Rows from block 6, named by matrix and row number. Rows with one number belong to one attention dimension. Each number is 500 + 50 x the weight over its row's rms, rounded and kept within 0 to 999. All counts start at 0. Numbers have three digits each. After the name is the row's rms in percent of the matrix's.
# q: attention query, key and value (stacked) (model.blocks.6.attn.qkv.weight, 768x256, the q third), inputs 0-255
# k: attention query, key and value (stacked) (model.blocks.6.attn.qkv.weight, 768x256, the k third), inputs 0-255
q.99 087:452487418477593463577494490480470517515519503556539588549485517500413428438476543491473491520453450486465497545486470518638515564477491459486566628568572475530412491542440429562545461506421455549519394453518491542573440509482455484507570525519466612502536523551532547461496408416489611587499500458553528515479487441538517569454571491486523487553534483518401478523596549466435493477523525479557489525486552599537545534492426584476354445499529498424461528575574414449484480483529530407553454517457540490481456537410462486467464562522546543510502445484401434468475425505442473527442445443457471605443488482488483515509486567561483483514504509435505581492494542526528475469436394434582519444469531534539506463515570546424465524523615538454497593426510541506582410478479417
k.99 098:566575424421533529611464471601493459469436459578512496456513503438526492595607545535538434460574467425443437530410533539479536536553496438426563444461523528476485553608517523405505512516546550475520458492601489462486417443489564608397541562520430526434491497400507526414505456456482572522499495459569543425550469452399472451451463390507574498566463504490547550485517510462427462552459530495499444396601437546456480536520420546461558531581486485508517478512526514526464583584498520552444468487513460536521409444508496569536558489463461552572522445469422526454480562499414467543552456592563559487492498470485472503573487559525523458479505417469469511531483525573551521517525482522531530593512484521487423509489469431434451531491569488561518473487511574409380451492561553
q.100 094:560508461538444508458486544503520493531481475557573539534539530503485462413557514469376506511478530513527475549529450595519460498444534585371504508468507469417427530461564448466502561504582479462477471414608430498462478476452424485509473415459469537517478466563506528505506479497406526552464462488545497523439529593540581506589475594515403525520479446556505493473603617425518560446474508581531520446469555554493491518518458538455434483460512492483529484485491594539491527486437515457442448560593534470517425340532567444436471402481487513499548511552585495412495384543506552532597450512472546578547517492522453501539536502546508495496454595430491445482431379520473502604544539477473453491534542462508549523491447518513448574606537566597488503552449452437490497408500397
k.100 096:492502548491585465487537557440535489480462458485511492421452465529591587500526454414402528420529500540490506528521435443396544514559519501489535517502426422522476577527420578497451528619489510442399466516521501474526514452484538534432573510424617490481586533581467491458545519465463533530459543412612607455467394449458445449537551428542588577497612570543538524456457481501449549495556523473523560455525532456480431441491506435533564482467534517461479456516566478481489539478452384470526476418609402422509479430497396536486551444461496445490497545464557452538432495532478482521556422461445487594509562568452518423556541487565421469514504471632492540465497502433496501549503473454547508539539536524499514487522512496521465392441528530537589468542442436451488477411445492
q.101 101:490461452585463401532475536543521544556522506428418517429452496462465444505423529524575479469413468491546451603556491355535530616414445375504458507406496537524385461471483511519582571525477532474492490523542512538460455505509482499547494432539485483485535475499428470522488397473452471585586496558462549404536522460486499459568487547457450497443542512487602485534479571360462527528534404416541525539497519536565544550469475401473518378639444518464531491581521512510541629499473521583549534515518527513528512540522530557515502503421567464490508511522503527455441433502597418508483640447550496450529442499551546471526542503542449531521563556563542495453604479522517494464492477514495582543530495500515545512453471557550499561495447524522432506568521473511428399490513467
k.101 103:493454565573454475617549518447479503558453506546436470554566432504525610470467480509494455549581479496471449570407442550510510367466570538501503499581549530407501403565510508480474578601469510492472442468498567428495507455515528480552496607479503586496528535496537480474524515515565510474406522484519567556492487511464486456476466511413471426428530520531578463427591516559484423535527552472431577545545514559433517468511545497510478370475542481485409497475508440555492525576556582471563508444502428446489555397558489411483433551518423558512518527491469446496502454580412539527480521481432440479471459413480450519525539477470519504569502490534489496557440488463410552494519537550477385404497508566539611546415456534565469564561536543510453529534507457503396394546436545
q.102 104:568466477395543577506450531589465597525491562586428513460578532436446501577358424520509531492572487456501612525509510471508512508489448487513516443410485541505477561493494457505516535480352551511546585526478510465528447585497602491443546598541473468610540500436441533478478541524520532488443525482560497565506574488534451502511564501624535500539439491487527482576508493481456560583496493523467537492519548472410489492532433613481483492461395469527532476494514448397503639480502436443522477450385471507534503587525448478469492396476393503462511421473530538534558454572416513461537496571503513514452449528486510566559482456473574491470485437422387489571474450568504525553529528503508494502460507524447451452424456494490507425417527460526570477367452505532510493472482457
k.102 094:529542485590430576557455473451525516473428432545460559549562559375521473545462495425595464530565555557450507439527632494465484547499492463527476514509521449534384490535567425517418479471539463560470466539511481473602454413499504488514469453472426511502519540488424555510519430576491503405572534550471485483462432472523436499475444501504546466526435515542501546384468498483494460498505468514631544437460510448403462470398408519438568527428542499518560560411562531494484495473470561448521514433531450486401537452494501570411487579502532464500530536524566506564453530418538524483560378476530534457528530470506397436540497545553479536506498461489526518572569518551508589460550597559533450527640397500557500461512509532475473413564512514560467482492492488506615547544489536
q.103 094:542534573509545513519471504458521467496431553538497433430473527495565411504449464482436485543536529483511535489476458516578453509606472475457501638459420562431497464566511508443501492515536450521470564500527478477432425508545529535488556625538461567478561517537527454478419523440605509510599483535467517513465518569513500501513509408505543552462508500601504539479462563544430438536547533567507574483445523486515459424562379507488447433482460540448496456384443498423569539594568558541554436546524589534402507478530481598530493405518550444413518460456364563492549494479463468540512451483501470573474532451468532552491460488516514460481512499441407534496559547436517527498427427461455493533426578443487463506486481440454663552444404549566477562463496595507458484469414492
k.103 102:510493588476430458500492558575488587424571493526583566576566483373557517485563445475602505493479557423487514473366468571432466495424479465480565541491534520509478501444447475506484442509551504459496489551506480515482513499490488501493505510448593516429457414436467469459542477500553437490512487479393542497465548546448521478437494488553497532526470406580474535463527378472457636484481458576489463470534463517393501456479488492551450574542506427517434444541500521498424585541524524510439583532553546571467520512558527505591446625479384482542536621437493568493437503519410529462485517544609565583505506454451533546504515462519561469554431558475529499593500500493448407458473483533549508550470437553475449406498491513488457489479553537481484453487467529508444614590397449
q.104 103:444541502520566521528559480526539499508508515491557462451546485572474406555451525532450491436503423594486512527398560475439486542590594420560529457449522530475531630395545485504482509475459496506435531528457439545482476506516486425537479508516377475418535416500523479568532534526593576565473455494510538423406504492470465499424598430480481486531561528530464462482391553521434459606473491483476481384491508527516478526495485500500424453596497380543617461439512528541500496411466436439478532513521526440521515469422594459492492524545515588565455552469494445533514508478488484554428583569537556472466470417578582556490447536518571544549571490437449545521529485422559530405479426484470492508558448559550570534462468482416510481504464520551479511522515425513492500495503671
k.104 099:466558410586462540574494548527488415395539443562489463577615538505540478450474469538533548542468507462400519573430594491510502539466479534441511545521516539547467470378460434528497421505553486419602420529479492480478441476492504479465402524479498483455451504423377497512469448453551444443445545595427519494436498498475511566568475531527487535547507428529510551441523420515493472479480532492539568510628452459555407527416456557524530528519493517522494503522517428476530520603465516566537492521410508536512453446504470425520554532463669575442487483525501442461606477528459490507444469439524455586535580501487507619449502562542545528469484518477498533479432477466542384409490499498525512447522493551503430457469477493468457501593525441581481564525445482536447621462565462
q.105 094:414558498435468504503552538579537577570455500522539490455514545547524432503583459443537476450537488515392463534493509423564405379604435508459515472509480415578477502594607521544431557475443611535499506474511542487494544544481478560390497511511453529420418529481560446474562508461443550487453500504573435490497486479475578481578576425503448491569484466489499576502532460455554490527496492479378473537548395457460513465476386472466543536482541515498524468513525455546560561494540425476519550528534552551508549587357570564521494460472568500455420465610488437565489465491533438480484576405378468492562520512459489471510555552472502527482493499451487517505531529518478502535525469506577582478478541502467428537541596553431593516459566505426463481516558563523373541480487442
k.105 096:453501547515527435536567548497497625449479516519611564523480452454483424476419419513470483489490440581506577488449418497584475558449513589511440504495541582534421474567515489452552397471499490466574483502556539519533574566439439486585530535510472548443489525458525375476576415494526505506494491510523536509520439451553467514414467492496500586541481450444495484493403512482455541475591539506405497504489465453411552484525462447472548464584491574503493611465451469540535428573554534438405491522512536486533509488383542513530499490537559552461479552417518569435489575526488480464587572543536466525501560479470471435379559478456505459521476437553438526572402516579502564578578503397491416504546501422467481440526619563473575500581535485490500545492513521479446429510571461
q.106 090:494554445474410446497479513458474524446533459452519530475477510466471444511455508463516499526602542491415484520382502407506452493457598459501544446486548422586496499493520505521408446533560522501600505464484502449469449551585621399493487610534508518408443371472555465456527524553521580452512541610527485458505454489537562568535439513547552432497604408613516472492534545468486438438511525492458396415492496600436604551489509456521555504543447511468555473460549517466458545479461455522452494567466417506439524508573534477440509523534509430533445460483428530528510463604470514527466595437511518584527501604421512475516509522450544454459599517544509481536506511434541495556445436456462471560487490462603452475564497436513496448577499503502564599467604440525574497525475451
k.106 096:513558576481457473453459502401564418488415527523569424491488523515579519488552554481505501481447485471595487472426514498513446482466485563486459540567476473466483504429474372510458454504573477521482556502574543522528484503486456481556423518504540560546603420560529461499494493544569390511459499442503454569570438501427465472435506521522522562504433453534455499468628533485528517541497476474578464578395504494531471487596541464509473433565561566565590480421574508496511469580534399427454527559495446528453555508497490493424602539541514513564439558516679498570510552422468566525439405551607400415485538522474456552577476508482483513491443495605522546553539500515499475526423440491481426491505456433552514431535466524508512538487442520570495459476556476452510490373502548
q.107 101:581503449476498485441458553493504510451451545424490494519495472545477437461539525447373513568490494503514534534515524531449490550416505576406437510533520512516537521474485558477582512422590511586488547496446538543516519467536480476419435527496449541533531542455481417472510531445544534485407513574469597466464564536554551531480506492564475506501445561401419525520563510558460443492626510532480445526464381431587494553534410430500486543466446483458543458427536499488527517516549512606550500530520468484520465605429536467562501479481457504564508538431486519592509579422488421444503513441509557614456443559550604482569547561403478519541568442330524561490463582461525461571469500541403461470531484633426427525524511530536477517528491503544505452497518477481611418500463539
k.107 099:524493465535333429545529419433486511488540464571496508504630486504488532561550464501488526468502481516570580492550537542426415547579483483571516541471472538562533392468452467501589525608536486531525558507421414448519602599457537529542570428506510477518561534518525447497509501542435443523463536481480558568533533468509384525406415518514451482405555457529457411496572552514504468528516406494466526519500483594607504520473504454520518547441432468518532460453506481470501466528536483513499410480495500528477447435546449535527569581505425527477511439525517515481518507566551510460514405480585483460610561479599474488581505604451479447583582544465491545415406606499514421529467471459485488549477541577444424383527515481533521494543390471526469466508468509471523511444497448
q.108 098:505526566476560497490600535519565553534506460407500484481552475458521427563616528485457442471490506560526440565547450503488453552587410526442554534614548556516440618465510536512424527583592401439627538533498524563509480534557484545543584492509432473532384527422360497512424482520452483522547517538508438452515584533534504431519461527497520474508603509567535530579594488469441502504483478445512522512493475478540535460475481469548502568442492484548522581531430442463421525510519566480426520445558462468513508489418510402504446566508460520491589556525474365568481456484497532471493512494496567503413501512415468531494573500441467477454494593457507444477473443585481532496504475471454509512613532494453517528482393450464521469544416424526354517577530465511456497464532496
k.108 094:516472453389374435528510485511540623415473504449455517488478613506542476461534550546472546416527503603506577533444432466447478469463537553441518589522514492470537470575479567483516471547480551533410495518516419543403488549534527522506485563418502506480529538585533566570508522557539549455523532484506544545534499427447532495471504529458549435496543537563418554544481530452439558403606512499574462439402468556490550518555490485541500503416532588531487395484538628436441553590492520540479510515527543469476551460530431453490559509470549491495477457455475533489556568530511521561531506549525435435519481550620541435496466492568527498449530564535468560570558424440457489519470475468464508435465563451529489487566531385540412495479487508525446632404521453442376432513507468
q.109 094:450497594433420520497524441431590551555542471508554532488530510568544503495480525485638475450550528477514501502494412524466413480538452556502510528522499449525490416526499487587519500449650517463557585468457487514499560521544534488475386519426448511511479543555457521427500550501484564436497509482511520522528568503509527631497473455368515421543385478435519529563503475493520557475605549451444517484428459475509446463533498532537446520597478594497452522422472495530569471503600494550527459554487497517504560517474503506525479424507486465513545492501512541427512532495538451554499492450414467441514504430449472429428546520545396431485581477503487429457488538538486371486399597494412534479561511455429432570541560415495518443475549504551568572526570623548571446426477569
k.109 099:577514478577554529503535510538554450566537582500567513490473499388447563455513503426483564515474519465520548441455472515512490501499502555483531487469520543452431469520425493562579440399450399487418448457537475455539506520477573483456448471477590468511476482521551480507547412597494511446559472605467457619449511482476522501503499454471565516480555515407495510516569491566537540570496428554513451434495487504484551511533507535443427447592434522496496534502621602429474411527487493505474522477469483550420480600505522545498462421449543435572491528529609455495487380512489390505492422551602513495432400446604465476479397496469538499498570517488485515474439564509607489598628536451515512557530519419560563423508451526513534466466515554477521449488533439579511436534421459
q.110 098:461436490405555484490533544488578605472455507494573483486491496481576500591566392488492525523565509548482454560541552471501521450552502378535455413555549527440448576422471499473497469484486501579461451559603458487378455540444531462430505436401489457428480445469524522505470523482372486433583364531500530531499468493482518528482532425528468453492529542491420482617612482532581542538459560585517577521419557543519513529564419476519519622532450505520430469464511573544491508567465537496532514556493586477434458544495466455573536533491507509496537495573568460544512526474431560506580497499490494447413548504525526489476480481568492358481507465514546462506541525476611509503607539553472525465454467502480578565532486380414573454553498476554558493463459522519472505483463438
k.110 094:520535530533573501540553564537465576559493541584532502457489455595493521461568450555462501504432510407515614506531488449522395492441485495524470467505452468530516601499547457350453537402502494511456553569531578469481528572521514499416444449568510571435575514500547552491483494571549472425510503430485550495483544513370438481477406499471458526546522523528376492469470523532542451492461478547554528473483470579477412451482503490518554486522541485523403541539492456561533490485411529491403527488434398465579423447533465498458381517558460469531447521467501400539477461490527492490458526603550552503553512578534498508578490407495528543513557484474467608569443493523427515464503585493514518422515479483514432488408609446489496480451529407626489457485426505509510456602519419
q.111 097:492555509577447450446511539477516482483529436404520492530485456526478581489538471532483564590490452431461480518482496628551475503544379520594523511552566605541395525466420475553515479591636477483485535486554506506458514408488498452542459451522398512451594508506507446506487571457527452482635529448488490621530561568514423523573425511486501480555447509504523548477521513481469463557494452511452468443541600440518476587568421460570473450456481491461443423458577457492490561513496539465464470549583463543606533521515524457540505421467510459550403435460538480454409550523459524402386478463508484559480535526505506530524485610420506547529530534447461488417424525542406442465493527520545536435517495477491509427467544482472576596547533492492457588538410471565521472521525504
k.111 095:525466503508415458476460518521478506467512509497460472465583517397480475550545459474483399480507495517493424500591429510477509529635479439434454491433540494428512467575524555579462486490468430524484506457518504516478453527442515464416483513346526482451414489509565559471479468478455509487576469536564580434471513468619475636467449441458497524443415604573648517521560487465435426526529524464475518451557447469483485439432478553527430478490487610512633460579516555500541507459515489592556402466547530422522450550481523522514507469544480495525535465497514517574533416500501556438495430463490469381521558485500559527533533539516510473487463413424536561649472490503485432492486430477500537438548518485505548524505487480552393512483497534500582462559595511582545580512520426
q.112 094:588626536448513489448554545509477424418509453413530505515535467497496522544505534531536527415440544451445516392523514351440453507586468551565509488517522543490568576562438545413488500563605501522597361506466483504500516507519500588479585495542434464560565501546489529546560539441539511488482468544499574563475493491513370501421465429488489534509488475487430456471493520570543599617478444404479557535564432473503490555528544461520485501516420478505457517495411552491472458559488557504594476524456462502489480570554435471510448513559460505458450495464404504534413471477524570571475489485494444467526420530442464459444487555493627503474558531527498539462581482444528512534384505435499567452512460486473423448527474496537540460566521547607466477477506427600409551505445511
k.112 096:501533360520470556558460660558490602405558404459492516571411531474461522536512469450510573540529506489482452530500475466481499580522515485481433520485456591546519545450518555515552477456424516431393556501479448454481514465483482444412488528572477374495477501456565489483586480526573536517584520590500465558535496445498519580533604571466455509483509467448480515511587487546499486561481511516445513598381445478384538508473494577522515542441551557491450538435452430440480491465427544503505544543408527544531555438499525492531542455514405560565509515525464584482475554462506494498479490509581420508633427584607449504507461541486549504478518565493484532479514477489393522511514402450492473516558508528429453378527502506510580550547530425483552500398490535481455526473478516
q.113 097:400553469529571421441480428513490493578499455407528500510541530559398542508486462475507533477611467593495493432503482488496514530518520477506491487586597501432548527480464486570542536579459583472442409540466529519611571535415454552495544449533407434511508477493586502460451486444537534536531445544558489494541512459497470443459482504518526460500509372471500449555520562383573491488516598511570431466516433435536612447556440530549481478508493481507435530436467450487519494504375572502520478490523550503550505489422540460595520473473444436535411536472418572565516631558463549528541408466522494476445492462410475524463420552495414533522505471597502427523554494423517461605419504385507505558454509466447576511466501501506547473417461508522468585550528474483535448503484426
k.113 096:479485495475442464494577459479433483414597429524479458546498568586484503395510512540539511516503438468445460441447521499536594372539545511491634421520441476497558475501546546593547468363537558507466473575453483459530426460485520495521569432457461580553464605482462544566446561543547486513458577513592496496442484512448548423493536465476456509499480580465495534500429475470503530501588493540484533544551441489409442539616428523502587502451545510472531462402411473505534446432516438510476476574471527484514515487471516431610525545522490399450601523504429474481416554589521523513543472494509459375409502452554497549527494477468447450441471447532558426525468509457563524542600508497432520478481500521480470462422535435504622427478576468467534532478599489481486504542515475
q.114 098:488568500485411496551510547560428483462497500502422540471580538497460498574406562490480573527483507554496495473432519480507554429587454510448510443503461469538525505440518465436506375553565474483530587513479563456518531421557590484454461460548548517496491504491479564434477416506396517553479489466563482423470479472432430564532448590486454552433471449516537486436459552530502501521462534557453457497559524561468525537488502537420515536573589462504476435481599480480517469505536504495482459505539507471469356549564526531451473478557554378584523471549499536486418520544407529483475561447475496409513529428549430519405459460555503533472557576590543491540479548568455513428454565469419490393566442483496508522506511456622437481584519453528477410614512503613419473556490614
k.114 091:456487509483575496397556476382602476485487572434450459459457453555581437514489464489599499410509459421406507532515525557518475600467503501472472528510527595422478451532541505481415528519412478437416597483563521490448487513450428441489538594514504438502460464490566574542488474444417551510513492606575516556518488510572481485504479532500500579390430558402563406472435459451508475523502428533508485563568497438583496522545522581530517459591539572547524523560490514534437570477487534469479503578503521529447477551483565463500500526494522568389514495538551477488501471403483547521488497553524442532453450410571517450550444504468504584434532486629460456529594440545548499518475483421479490486435512480498468621478452460536478587538564512506414523608516454516527488450528423
q.115 097:500528499497589511490495470559542596627405480499581457522557510502633375563527474492512539481423473544565415480479445547427519551503497478550555479512534474452509485491524544459577562445542393437493467462602456566549580410486474498552482464555496429467486519534564564552508497463480415413448490485498464501483455486506556463555425446490524469519423551546467485553485546462529497515527459570515519652515636590470509550448535452511490533459509420444511465398497562537443522555477527408491474501441507550452467470503471585542518460571431503540521555510487481523448580533510406539534538499397492545439498354445446449532393472437490438504530556492609479462518463520451422472433494458506497546515554583482517492574472522471541499478494466505568510505437417520413441465509549
k.115 101:445492459473479555598523421493553492528654575484511482410429559629509478573534484454535553465525488486555575476463545453560538485490433479441417590522547537580461508520567510510487417374483469467531522580509506508463436429503524520453512517550542437574532513529469488500437529494555486439499466466519500493556450510454467529551582442420543591414495511564427579490509468492530474539508465491371489498470547385540599448499484570575511462467428508497539458505373575562528475454465395499505537580484534471528494536491508526525571563486456422463451589518434438425499477548540474519514552568535503447532551454509525483502596440451475496634451478430548465552510506452481485504510463522520448456520448575419530456477567520485555482542466505507519374568458419399496482508506570
q.116 090:592503535501548487546485529483608454508527607452467498537503492475484471491494381549594439569462520514559472480442470536516509456452437478524416556517509416503429441513483512430562467500492546458420454440475584449479399548524556428525413470446509515514520495576490553531469488443512566359451517464444488541494461564400493533425469579478503467487529463608428546630417461519412529538527574454427432477503466574531466473573510542471465420543542553445508519567604519570524472469424457525544451457452505440505512586490458424492479487448527482530412450481428480536461523477474455546494504519518580512530568522474573461554491495487523468441470543479612439524496560533493407463491461468539532552491504363502624616484543553453557558464558419497470471473545528515451518527493584
k.116 098:492536484486478467541494502482490565425568505503415456468507456512484486560460498471568508531555539486453381497363555569541461509513555456537546521437533568508541499508465516588469553529422452512567560509440446486512476563454438469427554457536420549504531484558530418492619528527477451544479524573375523502475548458546477522524526507465519534452530536533421519499543511568536469557541450530445402493530509520484439539441475508509420403475445469471595433446448394372548516501392538399464534505510453490558479456475532482520366519550587457484500473527477484424473468433539534399378552553506562523529498483546409525480523476588525522499500522544546485554464580434474513551539419517563573407586521490445478574529432499451504552580494506535575392502400550489509426454492511
q.117 096:637565487463547410466475486456483498485484527466468492477440495468529439523523566518578611532517524567556389497514449376458487591478479510541485507504518512512473437489510578560420489469473473399463512590538515438543535493475549534600555417475482561539550516550416439528530549485462507532498552501428554454517508548427489530522457561474458465549488500531518498516584549478488581475533495569475452503436462517635482563414443514457437524450532534467491447528577471599569520500470549486589475400505489436492480450483526498518415474556476467597477580455449492421490519482560461506516401533488518351543514521494448495470550660484423518487570535517488489564485556557470560475541440430483470476497412503478554405517477421461581430488463482554379483461521502391540527511457554
k.117 099:494494475522455486495536507366497519525467579468533491492578518455455532573463408554558456485484425547499533553465442560474488520531537480439554434543464438469606482533537563396574554470550537575451506540421435530458504535503460495419421467392492472465500406583477466531523510448488533475485516502501399440540617481497565465518526522446489606429491439458439500496549663548468437400596563526462508507554445531563452519490461598488526451532471600481550408510494404454475473569575518556605479439483461495498438476557532433484475531475519455520424465566442452515515511461469553477464459538461515549509492433474495516523493431575525567454503528477546547594535444473471490477443583558550567411510540553551504533489556522341447491480505480598469555500501447534538488439504491
q.118 093:418518405503509549415560522468487546508512481539566518556504499480558511520470542390469541492484545476451479558445400418458487551499455592528570447482489446565544386423485519551508480446514560470553480496458410449492478525464464532443482521442511494457550529495499530482504500582533637531492467434473450513468437492567492466510517489537604417525480471419526471450462548498480582550396548555577490479588563565455534637461490489487446461491497478470518471504530562534426471457557496563492553532497480546475499555524476481470418502562538597519449470495493463438565454532437410433532479469488537556621507474466480427505531493513445549527496465493437519580552503572585516650448451524494555455466384598510564501508507625419469534611372465567454467506488563501497472536479432
k.118 099:543570572532584577501415533548465507519498460541492496568472463420418521514514537435469452481505485540613543499466480486542464543512540505412494487462487465517501533556542513487406534545551489505489520519521414525568563486464499493526529487536442485483503512450443514492539553463534507522476463602446494453533449489474515507538482491405519536449556475550508402475494667506526478539522429589384504465430445495476569451534374498562540462446607617502510482451520537534468467452463509401494541478483447506589503519521640568472574573487577457531530513474559508522508454541522530490435436500410518511478546493397529491472523544470551512471544480491542476520534438458497558405437528533513328451560588449487459461502582548468541407595508378496572573440476559580590462479448493
q.119 100:503554489522498524544545460525489475526534537470550439512468504450582529512517566497416391440586462497555559551452543494564485440489481550437541422516550395502479485561435509548566503456387490567547392491487507523416515451556415551503434453513521548474422521430511491546492487535512469598544448488408416522574551525570475457576522598459507415531511512507461437482530505541445421482521516487444474494491628489474523540553448538568504482417491458449434520575536562503454524604524511522517544490499484568442487449568477499438546411589446609477502557457451576497536366493539422476492517497531395516550421523514441444460447397511443478555525558520570446423598472621518501449520531485452499483492563535528526555565452517494560485495510443442521537438509525498503453581430605
k.119 103:506534554474447530494418385501471522521480492450523531408495468513528487487519570531553471453466546527509528500389518486555552518475474567557474387482520509463540477638559423509474590499518463506486563474489485383443490517544559495487457483451543496534542457470548467490472515478563496445517528465517537503500479458473534471533465497517489508524654565552484522443498431475526579432642459485351519485485477542496503429476480484546525537559491527489515400519509517607489457394500396507584499519535510434477537581495505478404449580483496572399559474493621370465503450466475526500439512520437465467495543472443449459439482486489593495575626561522470477525484418552444524461481470454442553545546421475503547514559514444601449553467478503553452643440471485553488484430554579
q.120 099:491491536437597448439446503481477531573477533414390454452530443559534497468469563481515574420476466464571497454520556554496599585562482373523523553577584479404489566385474544520476528597503507511501430529509505421581580473503475454482518492481375540482535555477457502471557452513535548502477539550565519498446404591485491456511535438539547553555502569447452565486438517486602584447516471543481439535486490469457523551535473396524507531547459478555534519458526537504480491463483481428519477445520528456473514464467545540553488510503521527456471620447516624589511479509516480543425443552466407331461466559507449513488481432524482448471575543498557595501600513536531508487488553462472503493486501530454509481426430445520445489445478511522496461484592458525537605412631493
k.120 099:506568471476560527546529495516522498464570512514456482501512523524495417507405418618498529459388439510484528531450447509506481431446524538415518449544452400521504409454580500493460410514415440506511565554483585479480605533513402510469524588538586534492476497512353461567466597597525504530503507519493518530509516519599487567454523509461561552499528533433387514499491561613556518554483513484543553520572527598513519519462519451468489503523412527460479544515447445433429458567518502616503511512517573446504466514399503415473402447561417447549459524497598545484482514455409556464493537529489612465389473491480516460578536574493472502492526553519590465475486417461576507468503490460536551443526474454540545463470515495540474569526490495456507418418514433485492509527365525
q.121 100:524508575436515573550413484496494516573504513512462510509424449464488614445495540532415416481554491520464562463523434510526468433518573395496477562487517516499555522563464473527553467482512482516469522591487433452467469458565543502572447454578485468414543449500536571555463482456551476436489482474416588489492501516549529576516460456529534507491532499509528500504485644446460461533505508510474544518513501558545473533614500461408428585422568476487532513489503420539545578508422483449470426502478470496557435450533608518402463603462419560600448413536442438438458451440493526511505477515485502412424482488545425603442442459439506495618458430428513373534557452495441484545506525435488535479567485471492557621558580502570551489588491495569477503455485586478565476556475498
k.121 092:531532529624416455464594447525492562506412555503567529557540448455519442520441512407615536524514507435622520472536500530440523534559480561459481550438532445475536401462549564460440599515520491548509527520474539467631527497431493471551525499450540514543515555516434457415497495519481568520545541466472490461400503475456495563491409571548508610446505569473549652460521504434431438422545486551534546556449482484594416512494482576469561576475458390454587544434446482518461523596469443517489502494460515477516468442529469482570569387485514459513471514429472471466455474493495463484500616478497509521534537515443504471478450617464517461430561475420510472391503538505564531480454522500487523444538526541473564511501486426425466567459589521433493540495481512474479557412528438
q.122 100:558525490416467552434504533414492401475514494493457500574537583499499538448501526510542546492519521503565507440475486450648447521543525584491526539566484555500504519491360547421479468574459494429519539558442581468551467475429539613493443480461524455452488461419461559423459413519448544479425532490490503597440407486460413561556455534504519508482495431488507420501516476468609449553463491526467526525457571520540445558499486422503459562453526618479501515496532531515579517433520495518542404366481557546386492517457494422556564465440497598486489450529477558449563459518561461542520581536531454535539556454564496508517484551610596520491464560486498423534569485532509504494510438526524572491487495623499364457534435540423504458456550416454494498554518464495558462488492466
k.122 096:567462551494505586545466485516528476492429540437490540477567554549537480442526503438488492528526397537504543426462450431465467469459487543466528444506527527402487451419540450484525529485558521574455539487496526525484570487484501518528455478646526464480414460475631562445527632521600483474533525518531501528480407501558518367422580488501477494556491455481478627488537411561481390426509484468395506485612618442437539540536583496488504614502497488434534424462518499465483479450464489557514504497564451562525410468446533416485501511463496505509522532550555476495391366551570505489528501568574431527576453519482460613493437467567484533503495406564488564488525558437503521505526494480472516388481494483524515529497421508472444526548551441479460452550443532540544429553515528
q.123 099:491476440475494431504455439409501400466481395600530494624522490512566575509486463379585476517500620510484487530455510530466526461505508461523435534452492464517469542532556569431601581486605500526542525484415559509485478543507541505510630434519488528482615481537447466498548467461520419530449442507508501527448564506460580486498458562496485422438527478446490602518532453399493577565488476453527585426552421486563457458498484511538585519418401506525493463477462534463451475407526513540451526506556483443503605568479528522530415553445525452580477487515461530594501518500456460478452441468580430562460506490447480502522454480417482551401589489459597551476513540563516473525567503435402520549530532452562458510499591549518528574509452488506437400447532533492534447506552445
k.123 095:475536424369485485527477449538490547609617567495474589469481362538497490537534518527420474469481578489600493479545548553508473483538588507484483468431526543512409506520439581474506461524448418533552482527506531514527484511459558529500500514497469508448552454528434503526524571439468488439398590546593493528584552502596490531541519470590587493491444492503583465512561470533395488473642436553493458528407471550505522564449562550477465445486525497477525468519512507488405459487498449527436436501484413542441582438550448464453514363423549493458489484517485544484530639395517549517510474487489490507488550415528485543490468342486574483387452498576521447502451532488570479529492570420446474455505489483424514548510554549505525448484515548525510441549524583528491506544468518
q.124 102:505520454519488516511537528548514472510508514571494541476473482461525475547537468526534604453538469585495493418544454560527386513535524466577423538392504418498512536502541512481518491455455554517516520570382454501594503432503502473469592481438545458459446611535485467524565386513505567535488410486552409460492465540491505558511424451538538491482453509601624605511533437426404439599449476400524528502535486465521488516529417481491496505437493493462531542554516562506554432478398468601566513540544521591440477473505485449560528357568459562517448557495445501475452514543547478448561491537532497487422426469498449458417516519491510527535518566521498465493450423490464470468488532348439524525492541490439539532504400586587449489497428582513508616474504512562508520480440417
k.124 099:508581479520572477679551493480470517536555522529529441385507519486491431621488486498449543519472493547540458525454525480443561536427469489470511459479456472448489544472433488386441522537481551580530459510467514468490490487582470462432497541420480538538509483481495484516474470595515527497556560612500481585439521479612467480523574488517511512421524496490490560486464471542410542555502415517471459579519411450369432495577473365600505543573539572503485543419585586491531570534554534480471478524482475519452506427467479543478524564472420430584486499512569426511441525569478524500472382473447517580452545531463544450523469453560490481506499561493418515497529473487598450422539567498400483403390517431536420477495527505517563513491496563552527572509464414504541471463497550
q.125 095:488502504570451448343560451395503575555516524523509572563388510459483496616595481637446505558531471471498575393502554496541430491431462565546453506523471364410512482396460478427568505526505500457514404487576470493460487559454432518512433509512531489508467480463481455492598495488622566482554528518507521506480434484500490539457513512485533516567473537461412576507574437494524527536474440602484463501460544549462542459560602593527474538431547394513519455548525453465519522562501503478494580472510481467565494430479518526527479548543535542499453510486484466502482479464525540500424476355570493592541512503496526556469477483510535486586423527477464570486451509453495500501520551493519470459500542531510438518586438519457441485554440416567570482375562542440538434534407507
k.125 100:462517466518455412556574387449494492491488466524495450433458551456543524538579477510523600477461580369516489439565486536465431544566473435470573489495492485527510481473495512539435467527582496532484500443547502433624528581551450525504542507500428525472408466472409495449412488467442377537505400501462475447462576521534445496537475488531525467446563471468509530553559591459556541451503457449463498542505534497451456382455552519428484395573482472549410386535516532487479484370513529511605508468578484471521585487481466535456598358610492497578530422593567523488528532501535564526478480514522559534555567517496543443495532504533447482452528486543515507603454437553529465446527516566451428467521528551456496407453527447454576526477517523555519531532446522518591478458523521